{"dataset": "rendered scenes of toy objects such as cars, trees, mugs and chairs", "horizontal_flip": false, "tokenizer": "word", "decoder_norm_position": "pre", "residual_init": "none"}
Rows from block 4 of the image encoder of a small image captioner, named by matrix and row number. Rows with one number belong to one channel. Each number is 200 + 30 x the weight over its row's rms, rounded and kept within 0 to 999. All counts start at 0. After the name is the row's rms in percent of the matrix's.
After each channel's rows are labels from the 100 images, of 14848, where the channel reaches its highest value: "responds to" is what is common among them. Only what is clearly more common there than usual is listed. The data: rendered scenes of toy objects such as cars, trees, mugs and chairs.
# conv1: bottleneck pointwise conv (encoder.blocks.4.conv1.weight, 64x128x1x1), inputs 0-63
# conv2: growth 3x3 conv (encoder.blocks.4.conv2.weight, 16x64x3x3, transposed, each kernel summed), outputs 0-15

conv1.23,104,136,219,210,174,235,170,177,230,207,158,173,196,210,180,220,244,211,220,150,193,139,173,212,194,147,201,201,180,203,187,214,182,229,210,255,201,173,206,214,195,141,206,181,184,200,224,202,204,161,184,197,241,152,179,162,244,178,185,206,175,205,195,204,173
conv2.23,093,223,223,170,172,189,260,170,206,198,170,187,149,251,196,176,208
responds to: flower

conv1.7,098,191,188,171,192,169,205,192,203,208,182,186,178,171,196,195,228,202,170,194,187,221,184,178,198,219,174,191,234,171,198,222,231,225,163,185,200,210,217,201,233,183,221,217,191,180,200,179,183,204,204,199,221,144,164,162,210,198,209,177,204,224,174,221,187
conv2.7,097,194,215,146,166,190,232,171,213,175,228,224,149,168,223,226,166
responds to: striped object; checkered object

conv1.1,101,164,217,238,240,196,200,163,173,182,212,226,196,177,169,196,175,179,227,212,209,184,179,217,242,261,224,172,217,210,217,235,232,140,197,202,217,187,210,166,251,232,178,154,170,208,209,193,193,250,170,175,197,214,215,187,240,200,189,190,249,181,172,149,257
conv2.1,077,199,155,218,181,176,164,168,210,176,215,144,223,232,226,180,247
responds to: flower

conv1.6,104,195,174,209,211,188,167,177,158,239,202,235,202,231,156,231,201,187,148,185,209,230,246,227,212,224,178,181,217,236,207,225,156,214,188,222,198,234,223,172,189,213,205,208,250,225,229,239,176,209,190,199,212,186,217,203,259,210,222,185,225,249,226,219,207
conv2.6,074,232,222,193,175,176,138,157,198,233,236,218,230,216,172,193,165
responds to: red object; its colour: red

conv1.59,098,197,220,171,213,217,259,170,207,208,230,226,221,203,198,171,218,237,194,168,198,210,224,198,206,176,211,184,147,185,234,241,186,197,226,216,174,205,227,173,183,169,196,244,166,214,195,240,210,229,225,179,230,217,237,184,190,240,219,159,203,132,154,194,190
conv2.59,070,241,231,209,210,243,155,208,234,170,184,222,191,186,211,232,259
responds to: flower

conv1.37,099,228,138,171,210,143,192,186,168,210,189,232,191,215,169,212,180,255,162,233,185,194,178,164,175,220,189,189,199,183,241,217,200,211,212,220,222,146,199,180,192,217,231,202,181,212,177,212,229,194,203,185,246,181,173,181,274,214,236,210,207,169,181,216,163
conv2.37,075,167,154,132,178,233,184,210,186,208,176,204,232,176,176,231,226
responds to: flower

conv1.48,101,248,210,175,191,183,172,196,204,228,202,191,154,149,152,200,168,228,218,197,137,165,198,202,189,215,172,238,206,200,193,192,193,213,217,146,189,215,173,206,173,220,176,216,199,205,194,209,244,179,251,232,181,196,227,181,268,194,190,177,199,164,146,237,170
conv2.48,076,181,182,172,222,165,213,225,246,184,205,151,165,177,231,250,223
responds to: yellow object; bottle

conv1.15,093,243,146,198,204,194,197,220,243,248,173,245,156,210,145,214,219,199,251,169,152,206,192,209,194,188,222,220,220,171,163,172,161,243,184,229,202,162,193,173,224,166,160,160,168,198,283,196,162,176,216,160,224,227,174,234,177,214,231,193,215,190,208,234,228
conv2.15,072,176,135,216,206,177,181,196,174,208,184,219,168,190,236,146,157
responds to: orange object

conv1.63,103,206,226,195,218,194,213,157,244,211,267,194,173,211,171,197,220,237,230,151,186,168,198,221,199,181,174,189,152,185,198,195,214,202,206,244,167,170,211,192,213,257,166,243,199,161,180,215,197,210,221,197,224,195,206,163,180,191,215,184,179,190,196,207,193
conv2.63,104,224,168,188,171,220,245,215,157,239,176,185,188,231,241,166,233
responds to: green object